Rows from block 3 of the fusion encoder of a small audio-text matching model, named by matrix and row number. Rows with one number belong to one neuron. Each number is 128 + 32 x the weight over its row's rms, rounded and kept within 0 to 255. All counts start at 0. After the name is the row's rms in percent of the matrix's.
After each neuron's rows are labels from the 100 texts, of 14976, where the neuron reaches its highest value: "fires on" is the input token at the peak. Only what is clearly more common there than usual is listed. The data: drum patterns on synthesised drum kits.
# fc1: MLP up (fusion_encoder.blocks.3.mlp.fc1.weight, 384x192), inputs 0-63
# fc2: MLP down (fusion_encoder.blocks.3.mlp.fc2.weight, 192x384, transposed), outputs 0-63

fc1.317 099 [102 132 101 131 147 136 142 115  91  88 134 128 131 102  81 136 203 121 158 167 131 111  91 124 107 138 115  10 119  98  97 135 120 164 122 142 236 116 145 222 125 134 115 175 104 137 102 139 140 157 126 130 113 232 158 123 135  83 151 136 102 101 140 198]
fc2.317 088 [105 105 103 110 166 136 135 166  83 157 157 165  90 112 132  62  92 139  95  81 114 126 175 120 184 118 169 129 157 104 147 135 127 111 114 102 107 172 138  52 144  96 109 121 103 121 123 193 126 123 140 160 112 148  85 120 154 118 116 151 142 114 138  98]
fires on: "kick"; "with"; "hat"; "room"

fc1.307 101 [ 69  89 136 116 157 162 137 129 133 169  96 160 179 158 147 118 136 114 110  91 146  99 133 181 120 202  96  65 175 104 137  98 111 115 148 105 142 131 138 100 110 140 157 107 149 178 189 186 127 104 135 139 142 166 156 175 142 111 171 135 173 106 121 114]
fc2.307 100 [109 168 128  87  73 128 106 125 106 140 124 177  73 118  97 128 171 179 108 182  97 128 151  90 151  99 202 131 102 108 124 117  72 100 179 154 112  76  95 146 141  99  94 127 129 145  28 145 131 135  86 114 157 116 173 139 173  98 154  88 118 142 166 178]
fires on: "at"; "thin"

fc1.47 107 [103 203 117 159 104 140 139 135 105  79 130 107 109 106  87  92 124 123 102 112 150 158 131 108  92 142  98 140 131 151 116 163 131 166 105 109 104 200 169 165  98 126 122 136 100  70 120 133 149 130 129  91 157  73  96 141 126 202 173  82 100 142 127 106]
fc2.47 116 [143 124 108 160 190 143 122 129 132 187  84 124 135 161 150 125 108 129 153 148 121 173 120 160 165  15 106 198 138  92 152 177 215  92 140  82 138 103  88 128 158  47 125 102 147 189 110 111  76 114 126 145  81 144 150 136 118  92 104 147 132 129 136 182]
fires on: "quiet"; "at"

fc1.274 093 [128 117 134 162  99 182 137 169 133 165 127  87 114 142 107 127 158 164 170  89 143 138  88  93  76 132 100 131 111 105 148 109 101 134 153 127 161  99  76 179 134 114 101  62  63 132 129 111 128 183 127 113 119 124 135 145 138 109 160 101  75 161  77 198]
fc2.274 095 [151 133 103 124 141 141 127 105 117 134 171 207 131 126  95  91  37 100 115  99 189 159 123 142 198 107 108 129 148 116 131 118 124 154 130 122 145 160 167 137 101  91 195 134  76 131  84 129 118 119 146 114 143  97  87  83 120 134 118 126  96 101  86 110]
fires on: "thin"; "the"; "dembow"

fc1.338 111 [ 81 122 150 153 149 131 118 148 167 204 151 115 116 123 140  97 134 105 148  95  97 104 139 128 108 171 123 152  76  78 148 141  92 148  87 127 116 126 151 113 171 113 155 148 142 119 164 174 167 106  96 144 136  71 174 137 159 140 104 149  85 101 132 179]
fc2.338 118 [253 129  96  93 113 131 149 113  62 132 101 135 178 135 130  88 137 139 157 115  87 162 136 144 153 101 108 119 163 131  95 149 108 144 122 114  98 118 124 128 133 144 126 131 134 160 108 110  89 136 150 169 133 184  92 125  81 127  79 116 163 131 153 113]
fires on: "bpm"; "at"; "breakbeat"

fc1.328 106 [128  83 113  76 132 151 142 140  54 102 147 158 107 116 140 100 114 121 102  95 154 113  78  92 115 146  72 137 115 171 159 104 154 143 169 183  93 112 130 114 112 122 134  92 182 173 128 132  83  97  74 165  55  79 160 150 164 116 131  96 156 141 103 110]
fc2.328 110 [130 134 242 169 137 116 123  61 195 149  80 109 124 104 188 145 172 161 133 133 136 147 123 133 145 124 133 124 137  66 113 151 135 124 130 105 135 118 121 150 172  90 115 144 148 109 115 127 153 148 179 159 126  75 177 116 153 133 106 166 140 113 149 177]
fires on: "quiet"; "tom"; "hi"

fc1.92 068 [ 88  87 126 133 131 145 125 149 159 166 158 174 111 147  91 130  98 137 136 142 141 121 159 117 100  87 134 127 189 170 104 121 143 153  98 126 143 138  80  95 135  81 119 124 147 120 129 157 113 154  35 109 119 109 117 149 198 159 130 127 156 204  83 135]
fc2.92 071 [161  85 110 169 138 109 108 141 109  96 119 196 113 108 167 121 125 104 104 173 138  77 187 135 107 115 137 105 154  98 144  78 112 110 117 149 134 149 146  86 182 123 138 118 113 110 144 119 131 160 103 158 133 117 169  97 122  84 173  98 109 107 178 129]
fires on: "thin"; "hi"; "dembow"

fc1.179 148 [162 151  97 154  82 114 171 168 122 105 129 158 175 134 196 131  39 119 155 154 103 135 128 103 146 144  96 148  83  92 156 152 134 146 115 139 141 119 134 148  56 110 124 113 102 121 132  87 110  95 168 161 155 137 163 112 153 106 108 171 135 197 117 159]
fc2.179 146 [ 73 141 132  93 121 136 170  92 116 148  72  93 106 116  83 124 206 143 140 131 152 147 165  86 151  96 183 174 183 125 107 174 146 123 147 103 167 156 157 144 134 161 130 140 192 126 164 105 194 140 130 121  78 150  86 132  87 174  22 168 145  70 128 109]
fires on: "hi"; "room"; "<end>"

fc1.278 107 [122 131 114 129 101 102 128  92 160  78 154 119 123 147 107 126 137 172  77 149 110  90 132  84 135 142 108  79 161  88 128 136  79 136 167 109  96  72 119 124 128 104 123 192 112 113 123 100 173 148 167 127 102  87 151 118 150 132 172 154 112 177 141 101]
fc2.278 091 [159 155 150 143 154 126  94 126 127 106  91 128 137 138 172  93 116  89 119 169 133 150 125 125  89 194  97 107  77 134 138 122 132 138 109 141 141  71 137  31 118  27 138 137  82 149 197 142  98 150 135 116 126 132 122 134 127 118  89 120 121 175 147 154]
fires on: ","; "rimshot"; "ride"

fc1.163 074 [112 174 129 117 141 149 114 160  99 158  18  92 142 161 119 164 101 197  77 176 116  86 131  96 158 137 145 145 134 114  47  36 102 154 167  89  89 114 126 139 190 102 161 142 163 171 106 130 131 146 134 121 143 146 126  78 104 128 125 123 122 137 129  85]
fc2.163 061 [137 121 147 224  91 105 171 112 173  60 201 104 110 127  43 144 146  73 180 100 151 115 113  99  82 127  99 123 128 128 103 145 164 154 155 123 135  98 122 130 114 183 142 116 164  73 146 129 186 174 148 125 101 122 128 171 194 173 164 113  88  87 136 158]
fires on: "in"

fc1.300 115 [ 91 156 125 126 141  78 124 121 115 151 117 127 149 125 100 145  82 172 108  61 172 132  57 134 176  93 135 118 101 150 123 140 101 120 112  90 197 112 114 117 136 137 120  61 205 114 151 136 165 110 199 147 152 168 141  91  83 159 149  96 127 127  45 139]
fc2.300 128 [190 118 116 154 120 152 129 185 137 106 114 168 124 150 158 168 144  72 106 143 118  80 112 128 111 118 155 126 150 123 119  97  77 119 136 127  88 103 115 177  94 134 159 189 110 103 127 114  64 180 116 111 145  84 103 100 131 132  91 125 114 110 167 142]
fires on: "one"; "at"; "drop"; "waltz"

fc1.17 093 [116 154  83 113 148  99 117 150  69 108  67 115 153 155 102 136  87 148  79  96 170  96 162 159  98 103  75 167 124  98 128 120  88 160 146 105 146  68 145 154 137 139 148 142  86  78 168 104 101 113 156 144 125 126 177 108 125 125  94 154 170  77 121 120]
fc2.17 093 [186 100 111 140 133  80 189 126 215 135 128 124 160 149 167 148 161  79  63 126 132 144 136 146 139 126 112 146 141 181  63 127 134 150 143 133  86 137 127  94 141 155 182 176 118 115 117 116 118 121 105 104  91 152 125 154 143 176 154 127  88 145 173 164]
fires on: "kick"; "<end>"; "thin"; "closed"

fc1.131 070 [112 126 142 126 140  74 133 102 144 101 149 158 175 136 147 144 146 132 114 109 112 154 156 117  78 146 143 189 157 210 146 132  94 194 140  96 110 148 152 144 107 122 145 160 111 102 124 172  95 133 187 120 137 106 163  94 142  90 113  73 146 112 132 109]
fc2.131 070 [116 195 129 125 181  63 130 129  79 171 110  94  87 110 162  97 108 135  87 157 109 119 123  75 190  71  76  86 139 179 102 136 101  59 114 184 135 126 125  80 153 126 113 164 146 107 181 164 125 123 118 117 123 178 140 208  76 135 137 186 197 167 159 158]
fires on: "kick"; "bossa"; "a"; "high"

fc1.335 121 [118 129 128 146 129 100  53 149 106 128 119  64 179 126 105 180  78  82 117 152 129 146 148 171 132 143 159 123 168 123  98 134  83 124 103 166 153  94 128 137  88 109 169 106  65 113 174  91 166 145 154 129  63  76 122 101 114  61 125 148 146 119  91 152]
fc2.335 106 [ 87 131 140 111 109 213  88 149 126 155  63  94 112  88 117 149 168 156 170 145 134 159 100  69 117 159 158 198 102 156 153  99 153 133 152  78 140 100 160 155 146 158 150 174  71 132 132  62 141 180  99  76 151 119 127 141 111 146 106 162  85 142 145 120]
fires on: "in"; "rimshot"; "tom"; "-"

fc1.363 121 [125  95 147 119 102 134 159 169 132 161 122 105 102  65  92 175 107 158 101 155 161 113 165 178 102 136 179 106 156 123 177 120  85 101  98 195 138 108 181 117  82 121 149 173 196 162 153 123 121  94  77 104 134 155 151 140  77 137 159  83 185 122 128 127]
fc2.363 110 [ 86 134 137 123 107 123 103  77  98 183 109 162 141 156 125 156 179 109  78 101 101  93 102 158  87 141  77 152 105 153 106 132  99  94 144 135  82 173  90 189 183  93  92  72 105  87 137 127 116 159 152 166 122 136 119 174 137  95 139 135 135 152 170  87]
fires on: "thin"; "clipped"; "in"; "hi"

fc1.184 104 [127  68 139 103 108 146 108  93 156 157 110 162 133 145 170  89 153 161 103 100 110 106 158 219 122 131 189 118 132 100 128  93 146  87  96 167 163 110 164 161 171 121 184  87 128 119 135 147  95 217 116 171 147 144 115 124 166 149  98 121 183  62 148 105]
fc2.184 103 [135 141 141 136 169  68  38 139  78 135 117  89 145 138  97 132 165 121 100  99 103 128 122 129 146 135  98  92 166  84 138 114 160 187 144 136 106 156  96  86  89  87  90 135 122 133 141 100 107 108  88  79 165 169 184 199 162 113 129  99 114 198 127 140]
fires on: "thin"; "bossa"; "<end>"; "clipped"

fc1.229 118 [110 123 122 156 199  92  94 127 101 133 117 117 108 147 148 107 103 158 170  82  92 115 101 100 152 108 156 146 140 101 141 134 143 137 140  82  92  98  59 147  79 142  47 104 171 137 223 143 123 155 177  92 137  88 100 130 147 124 144 105 109 100 102 119]
fc2.229 119 [ 93 126  74 103  69  81 168 154 128 149  84 168 151 105 120 114 124 108 144 237 109 148 157 175 127 120 134 117 130 167 165 156 103 145  33  96 133  96 104  99 137 135 161 161 101 125  47  68 144 139  91 195 171 124 147 166  88 178  85 137 137 104 139 134]
fires on: "clipped"; "quiet"; "low"; "open"

fc1.44 112 [116 177 136 140  90 104 102 113 146 169 164  90 156 153 132 139 105 142 131 136  29 144 118  85 123 137 103 124 108 111 207 117 103  73 138  91 177 142 181 109  87 161 135 110 156 147  99 105 155 127 126 122 116 136  99 146  89 117 134 109 191 101  76 110]
fc2.44 120 [135 129 128 140 161 217  91 136 178  91 121 137  98 111 151  64 131 139 134 126 196  88  67 115 119 145 144  83 115  97 165 144 124 160 122 107  80 105 129 170  72 120  84 140 119 116 101 112  54 132 151 162 102 129 147 106 128 193 127 160  91 185 138 146]
fires on: "thin"; "room"; "high"

fc1.337 134 [127 117 118 104  89 101  76 146 118 178 158 129 144 124  91 119 141 182 179 155  79 143 115 145  86 129 143 116 120 100 133 112 188 110 125 167 140 161 208  99 121 118  40 121 129 140 128 124  92  93 118 114 102  92 130  64 111 100 151  96 134 110 115 173]
fc2.337 124 [143 153 126  93 158 172 131 121 150  97 145 155 124  59 180 110  88 105 173 138 178  79 124 116 146 120 120 115 115 103  82 194 124 133 139 120 152  69  59 177 108 163  98  56 146 123 115 135 197 106 121 218  89  86  58  90 105 139 162 161 119 152 117 121]
fires on: "one"

fc1.66 091 [130 116 183 107  65 153  56 104 105  42  94 135 195 162 134  79 134  90 160 145 164 212  86 153 164 128 100 103 100 147 118 124 184 146 155 141 169  83 144  94 176 133 138 150 150 100 158 115  90 100 108 150 110  69  96 137 148 115 121 168 172 156  78  75]
fc2.66 089 [ 83 141  66 114 188 106 151 119 136 162  56 134  92 112 114 179 123 162 107 177 124 175 119 117 206 128 114 138 134 150 123 119 159 132 122 125 115  99  80 156 131 122 176 175 106 115 170 116 128 152 147 138 113 153 151 131 153 117 121 109 110 165 174  87]
fires on: ","; "clipped"; "-"; "rimshot"

fc1.237 112 [123 126 170 117 197 104 143 118 186  93 118 211 127  80 117 151 143 181 153 146 141 116 109 176 102 108 176  59  80  29 150 113 167 170 135 128 136 138 101 110 121 159  50 158 109 144 191 122 117  98 128  84  89  94 139 135 152 105 112 155  89 158 170 119]
fc2.237 116 [ 80 135 115 134  67  96 140 160 123 146 155  84 115 183 186 127 160  75 102 124 126 157  95 119 134  95 134 155 166 104 139 146  77  67  87 124 166  94 174 113  91 100 193 122 102 127  66 115 146 153 117 157 168 145 114 128 120 177 118 124 168  62 120 137]
fires on: "one"; "quiet"

fc1.35 120 [112  85 159 205  88 137 138  93 145 108 131 171 100 128 166 144 136  81 119 135 140 127 106 174 136 111 113 113  96  87 227 130 122 117 115  99 125 143 135  97 173 150 156 111  92 159 150 100 137  78 159 138 171  84 158  93 152 171 122 135 116  84 144 138]
fc2.35 121 [116 158 148  74 122 146  98 171  89 110 101  83 122 158 146 101  99 176 154  83 109 116 156  90 112 139 104  86 154 117 115 125  80 123 112  97 123 164 139 152 131 148 108 127 177  76 112 127 151 171 139  86 160 104 105 135 132  79 123 124 107 163 116 153]
fires on: "random"; "kick"; "hi"

fc1.153 078 [ 90 117 154 162 110 141 107 123 114 119 137 106 139  87 132 116 108  97 169 182 111 145 109 179 139  68 153 146 119 138 152 131  78 104 125 126 107 102 133 135 190  88 129 117 145 123 150 138 146 112  94 112  95 116 145 157 135 100 132 115 126  81  94 103]
fc2.153 075 [159 101  88  84 114 155  91  79 106  99 187 177  88 115 104 170 141  91  99  96 128 130 115 194  49 147 118 130  97 166  76 168 139 106 149 103 143  90 150 135 123 139 152 105 133 119  96 154 180 130 182 173 104 103 128 155 100 143 116 129 100 148  97 134]
fires on: "at"; "hi"

fc1.216 112 [139 136 169 161  97 100 143 118 107 155 120 123  76  65 139 122 181 114  50 101  71 130 105  96  99 127 124 123 148 108  92  61 131 100 118 149 143 101 112  71  93 116 119 130 127  68 156  40 150  94 122 191 117  95 124 171 163 130 131  92  98 139 109 145]
fc2.216 109 [105 110 152 162 159  89 163 123 173 106 126 149 122 103  76 114  81 135 131 165 116 153 192 177  78 114 110 118 119 167 175 100 166 132 136 114  90 115 122 124 124 221 155 114  96 114  75 113 179 141 200 121 132  75  77 121 139 207 138 163 132 134  60 126]
fires on: "thin"; "the"; "closed"; "hi"

fc1.13 099 [133 112 126 127 125 120 152 153 145 136 147 122  95 142 128 114 117 118 157  94 161 204 132 106  72 207 124 127 117 139 119 175  92 123 143  85 118 135 209 118 156 140 154 144  98  62 156 122 123 137 109 118 149 124 107 103  86 118 146 108 162  83 158 189]
fc2.13 106 [ 98 173 114 157  84  95  95 106 118 125  96 172 138 123 167  99 128 120 104  78  99 129 132 150 162 102 156 159 193 125 157 105 119 137 147 147 139 155 126 138 133 119 136 171  69 100  99 139  92 177 125 171 102  94  80 140 145 186 123 143  91 147 127 106]
fires on: "at"; "in"; "white"; "clap"

fc1.289 055 [105  86 109 110 138  86  93  90 131 135 147 101 158 146 143 147 172 137 111 168 145  54 150 120 146 172  93 152 127  78 188  84 112 128 123  80 180  82 135  70 120 155 120 121  65 130 180 148 105 174 155 132 172 174 151  95 208 135 146  75 110 142 117 157]
fc2.289 054 [ 31 149 129 145 143 111  96 135  96 108 158 180 131 146 143 125 144 190 100 124 123 158  68 137  87 115  93  64 107 100 115 143 127 127 106 120  71  87  97  73 183 136 176 168 156 124 134 134  79 116 127 107 138 109 146 143 116 132 116 151  69 103 146 138]
fires on: "bpm"; "clipped"; "kick"

fc1.198 074 [144 106 153  94 167 184  89 161 131 148 108  99 127 144 114 174 108 115  98 129 176  68 125 101  74 155  96 138  99 122  86 123 176  96  89 101 101 181 199 111 130 152 119 167 101 122 143 138 166 111 153  80 135 153  93 108 112 126 116 115  94 130 182 164]
fc2.198 065 [ 60 100 158 139 130 115 166  60  98 105 161 139 167 162 116 119 126 134 157 115 109 152 147 115  89 212 161  58 110 174 153 156 103  81 164 154 142 122 132 109 101 106  94 101 115 125  94 140 135 152  93 149 131  86 172 165 109  99 189  91  77 147  96 106]
fires on: "hi"; "thin"; "closed"; "dembow"

fc1.37 131 [112 174 147 160 130 166 119 158  99 152 147 127 127 147 159 114 120 160 104  79 106 163 156  77 115  78 113 112 157 162 182 157 133 109 191  67 132 109  75 122  84 151 107 184 129 125 136 170 111 117 118 155  89 161 162 147  91 175 157 103 137 105  93 153]
fc2.37 137 [142  42 108 122 120 124 191 130 104 137 119 163 173 132 151 147 121 123 119 153 170  76 153 150 113 163 160 185 106 126 130 166 121 150 126 140 135 105  90 110 142 159 145 122 119 144 196 152 185 148 109 127 147 160  69  88 151 114 194 158 147 146 118 129]
fires on: "-"; "rimshot"; "cymbal"

fc1.366 101 [146 154 157 163  99 111  77 134 137  89  70 185 117 126  94 139  78 160 113 184 171 192  98 152  64 116 116  90 149  68 147 153 124 127 173  66  39 130 124  91  88 105 150 159 125 146 172 130 156 121  90 125  91 183  74  81 137  97 149 126 127  83 151  89]
fc2.366 103 [149 169 142 136 113 147  88 114 181 146 135 113 136  69 137 131  90 122  66 145 185  95 179 167 188 110 139 120  92 136 113  34 132 114 163 173 123 185 124 129 137 169 121 136  98 155  64 102  85  65 144  92 144 141 114  96 175 134 173 131 138 153 132 143]
fires on: "-"; "quiet"; "rimshot"; "clipped"

fc1.171 107 [ 62 135 121 167 106 107 104 120  89 171 154 142 141 169 108 183 137  98  74 182 128 119 154 106  80 112 140 141  91 118 116 128 101  80  83 153  61 132 126 111  64 174 132 115  65  57  66 107 112 154 202  89 128 100 134  94 145  93 122 200  86 113 149 133]
fc2.171 107 [115 154 135 129 113 107  86 128 127 136  85 127 112 131 196 146 122  84 129  52 103 104  97 124 164 119 149 183 123 154 133 134 152 196 167 104 163 141 117  80 158 134  95 117 130 161  75  99 143 111  88 175  48 204 144 162  90  97 197  79 177 141  99 144]
fires on: "room"; "tom"; "a"; "high"

fc1.323 117 [ 99 170  99 135 153 161  94 181 112 115 132  84 116  92 156 137 141 164 102 145  98  78 158 146 152 142 194 108  96 129 182 168 193 136  91 109 113 108 158 196 112  82 120 101 114 150 142 136 152  97 175 148 119 123  55  70 119 140  84 125 102 109 138 108]
fc2.323 115 [150  68 139 119 158 125 187 101 130 146 177 138 150 128 103  83 156 101 109 118  95 170 132  66 108 121 113 104  81 118 140 114 139  69 118 155  90 119 111 101 145 150 136 137 117 159 109  78 160 122 126 122  74 159 138 138 106 122 183  80 117 132  56 148]
fires on: "hi"; "quiet"; "reverberant"

fc1.349 087 [ 93 112  93 111  90 168 150 148 107 168 134 134 155 130  62 134 101 152  92 105 133 169 143  86 161 119 162 126 176 109  86 129 129 128  94 169 118 128 136 133 113 116 116  60 148  61 146 109  59 135 186 138 159  79 174 118 120  93 164 136 130  61 130 114]
fc2.349 078 [103 152 156 123  79 196 133  69 147  96 102  96  89 101 153 149 185  95 155  99 135 113  38 165 190 143 160 120 157 109  89  93  95 151 150 122 139  83  82 150 201 202 107  79 124 163  89 114 167 124  73 146 106 169  83 105  99 117 133 145 171 123  82 109]
fires on: ","; "bpm"; "in"; "cymbal"

fc1.176 132 [182 130  54 148 192  90 185 166  69 164  97 156 130  81 127 137 145  80 133 139 126 135 169 142 120  95 116 144 133 136  87 181 130 169 125 144 110 131 141 116  76 147 145 126 114 164 117 141  41  85  71 114 160 105 174 131 130 124 141  86  87 165 199 129]
fc2.176 132 [134 112 161 112 153 128 133 126  86 112 133  94 100 206 205 112 159 152 143 118 178 165 110 125 121 187 143 180 140 103 167 149 203 172 159 119 176 116 116 126  72  93 106 137 106 145 184 136 145 109 125  93 128 170 151 137 150 156  77 119 121  58 160  70]
fires on: "room"; "quiet"

fc1.2 062 [116 181 167 110 101 139 168 121 171 159 134 189 132 192 122 112 155 155 158 135 154 108 117  92  56  72 110 139 121 129 135  98 115 105 120 110 160 165  82 140 135  83 171  97 158 163  91 154 182 153  93  66 131 111 124  61 160 127 147  94  78 117  91  83]
fc2.2 056 [134 181 116  75 180 147 126 142 100 117 200 136 115  71 145 104 149 122 107 105 139  64  62 128 125 137 160  56 113 141 117 156 156 158 118 117  82 115 154 142 137 159 134 127 101 102 168  98 159  96  87 207 175  76 121 118 124 142 146 110  96 109 152 170]
fires on: "at"

fc1.150 103 [181  82 130  96  93  99 150 153 150 191 177  76 118 181  65 138  88 126 115 108 156  88 127 121 153 160 117 147  93 122 110  93  96 168 171 135 129 134 172  84 155 152 168 111 166 137 118 154 156  78 107 112 121 120  85 143 173 180 133  88 152  95 188 115]
fc2.150 099 [126 139 169 108 109 198 159 103 117 128 113 116 168  62 183 106 159 144 143 169 117 180 101 124  64 104 109 102 157  97  87  97  46 148  62 112 147 137  64 148 135  92  99 100 137 118 172 145 100 103 141 109 135 152  96 142  90  95 147 130 137 145 117 116]
fires on: "in"; "bossa"; "room"; "reverberant"

fc1.284 099 [107  72 142 159 122 126 103 127  97 110 147  81 167 115 145  92 112 168 122 127 159 168 125 130 118  65 143 124 144 161 137 113 112 160 138 170 137  99 125 129 132 101 151  80 159 142 108 140 153 151 103 147 109 188 115 149  98 119 218 128 174 117 137 123]
fc2.284 085 [144 208 110 172 156 189 127  61 156 157 156  97  52  32 140 135 143 180  92  86 149  93 165 111 124 186  73  29 121 118 111 172  88 102 163 172 116 138 178 192 104 130 155 135 135 133 134 119 163  74 140 161 137 121 114 127 167 133 127 101 118 136 106 147]
fires on: "clipped"; "in"; "shuffle"

fc1.281 061 [105 121 134 134  86 137 157 158  74 146 183 172 116 137 128 172 134 159 108 167 135  88  98 130 128 188 144  90 140 123 137 122 134 118 152 121 142 103  58 142 105 138 154 102  74 100 133 131 144 113 154 192  92 109 131  35 154 118 162 141 147 163 104  85]
fc2.281 055 [158 149 143 131 126 102 112 123 172 117  97 119 125 133 178 119 172  66  98  97  50 125 113 117 157  77 133 209 136  79 129 174 107 157 130 196  94  98 191 144 137 150  93 178 150 122 164 109 119 144 106 162 131 114 157 132 134 131 129  78 174  60 141 113]
fires on: "hi"; "-"; "closed"; "kick"

fc1.330 107 [147 153 106 126 188 129 137 115 174 132 146 132 124 159 152  92 117 115 128 126 116 181 126 142  73 105  85 142  64 171 115  87 115 125 131 136 144 202 141 114 121 113 138 135 124 145 129 139 114 182 150 121  90 120 104 112 133 125 121 116 206 155 146 107]
fc2.330 091 [ 76 105 178 138 108 151 110  97 142 152  77  98 129 107 114 153 142  78 113  88 125 177 142 160 174 144 126 156 160 100 143 102 152 116 146  92 138 102 122 165 133 120 132  78 177 102 146 147 163  95 139 134  75 136 158 140 175  74 117 139 121 138  73 112]
fires on: "at"; "in"; "clipped"; "shuffle"

fc1.144 080 [149 109 176 207 157  78 192  79 156 108  57  98 171 117 133 158  79 143 112 175 166  96 183 182  99 148 145 132 119 123 128  65  65 140 166  82 126 132 157 155 134  81 172 132 145  77 152 200 111 116 136  73 185 169 108 123 101 187 112 129 102  66 136 133]
fc2.144 070 [170 190  98 110 115 122 126 155 168 213 130  83 151 139 107 154 117 167 135  99  64 160  16 153 165 135 121  78 142 153 101 102  75 176 130 121 131 126  56 130 151  71  78 147 127 108 132  97 128  97  94 118 146 132 139 134 141 116 130 187 137 187  56 158]
fires on: "in"; "muffled"; "clipped"

fc1.14 067 [106 137 140 133 156 124 101 177 134 132  68 140  86 125 120 127 119 173 130  79 120 128 122 118 145 139  89 154  81 121 107 128 115 149  94 166 159 208 130 141 118 121 119  93  45 130  91  96 138 141 137 161 115  97 128 132 137 115 174 185  51 180 117 109]
fc2.14 065 [182 108 128  35 136 113 133 155 123 113  92 187 107 153 135  98 119 138 153 108 137 165 129  98 164 120 110 144 125 115  98 136 150 132 164 111  90 106 191 110 109  98 136 182 106 153 158  98 130 175 126 141 153  99 165 117  87 135 153 141 172  96 154  87]
fires on: "thin"; "open"; "hi"

fc1.48 097 [101  85 120  41  88 101 146 113 173 135 188 113  96 110 162 107 130  85 186 126 195 108 125  73 175 170 145 109  63 118 171 137 125  95  83 113 114 129 131 141 169 146 140  97 116 131 168 147 145  91 153 132 131 154  87 136 140 123  92 114 123 127 132 114]
fc2.48 089 [155 127  81 129 142 178  65 164 140 129  73 171 181 139  92 190  88 147 126 107 108 115 141 154 120 126 144 140 155 173  76 113 116 137 159 158 158  98  44 153 141 162  94 128 131 117 116  94 114 175 105 153 149  37  99 127 150 107 131  92 114  88 133 116]
fires on: "at"; "bpm"; "nova"

fc1.355 101 [122 168  95 122 136 161 131 106 124  87 108  83 135 177 146 149 121 128 186  80 179 102 126 131 153 153 128 131  68 134 131 184  92 167  79 128 114 131 150 149 138 129 138 119 128 158 151 115 126 156 151 115 144 107 163 125 128  69 150 144  36 120 114 131]
fc2.355 110 [100 139 116  72 109 106  87 128 123 196 121 154 140 129  69 117 147 111 154 117 105 152 163 162 146  97  98 157 138 179 144 131 116 106  32 118 161 123  28 110 100 139 148 168 161 162 159 117 157 127  82 104  79 124 117 120  98 212  90 109 142 164 119 139]
fires on: "one"; "drop"

fc1.333 101 [ 98  46 146  99 109 122 106 103 125  83 149 183 113 105 170 149  90  95 153 100 170 175  92 131 123 145  75  75 120 122 126 130  82 122 103 129 104 121 111 100 102 111 141 142 115 105 150 123 108 101 131 105 148  86 174 105 143 115 131 141 145 159  66 156]
fc2.333 105 [154 160 107 116 157  84 103 120  93 123  83 159  99  54 138 167  63 152  79 151 131 107 154  93 206 104 133 149 217  87 137 156 127 126 127 142 194 172 129 143 140 159 104 164 180 173 143 127 173 123 115 195 151 112  96 136  93 111 154 155 159 132  76 107]
fires on: "one"; "clipped"; "white"; "hat"

fc1.264 089 [145 150 162 119 140 120 167 115 147 153 103 105 162 135 101  84 141 130 170 152 159  82 144 102 109 103 133  98 106 132 123  67  43  91  96 128  68 153  99  93 139 141  36 180  20 142 206 181 124 142 127  79  95 119 152  93 126 119 111 109 109  66  79 192]
fc2.264 088 [145 108  94 117 170 106 100 133 135 119 133 100 133 171  86 111 178  91  65 112 124 157  48 117 171  89 180 142 106 144 120 145 131 124 142 124  99 197 163 162 159 184 120 153  90  96 125  91 108 142  77 121 118 142 127 109  97 178 110 203 133 120 140  72]
fires on: "in"; "tom"; "<end>"; "clipped"

fc1.383 102 [123 110 202 150 124 134 119  54 124 121 162 108 110 111 112 123 156 158  97 146 104 104  89 165 103 156 115 152  76 114 143  62  77 116 131 140 125 116 168 119 139 150  59 102  94  53 105 127 139  68  95  86 116  94  92 126  83 101 223 168 146 185 167  79]
fc2.383 090 [109 145  98 101 115 153  11 154 104 127 150 123 112 149 143 129  83 137 148 143 106 145 164 130 126 136 162  95 165 161 120  89 100  97 146 119 132 144 132  84 132 135 121 143 148 190  98 118 135 170 116 126 109 126 158  49 113  87 133  84 105 138 161 147]
fires on: "room"; "dembow"; "bossa"

fc1.9 100 [ 95 128  92 101 175 151 174 190 123 118 156 118  86 128 117 104 121 114 107 115 112  89 140  70  46 206 119 146 139 120 123  80 145 123 124 109 124 110 185 164 160 131 166  67 113  82 137  82 114 122 173 132  97 111  90 104 119 107 118 144 170 155  99 126]
fc2.9 105 [165  65 171 137 121 142 101  83 112 125 130 132 152 162  88 115 194 127 163 188 146 167 181 132 165 126 154 102 134 138  95 144 101 120 149 120 184 136 116 147 121 131 123 171 142 124 113 147 109  97 140 170 153 132 163 108 158 153  67  56 157 147 162 160]
fires on: "room"; "four"; "waltz"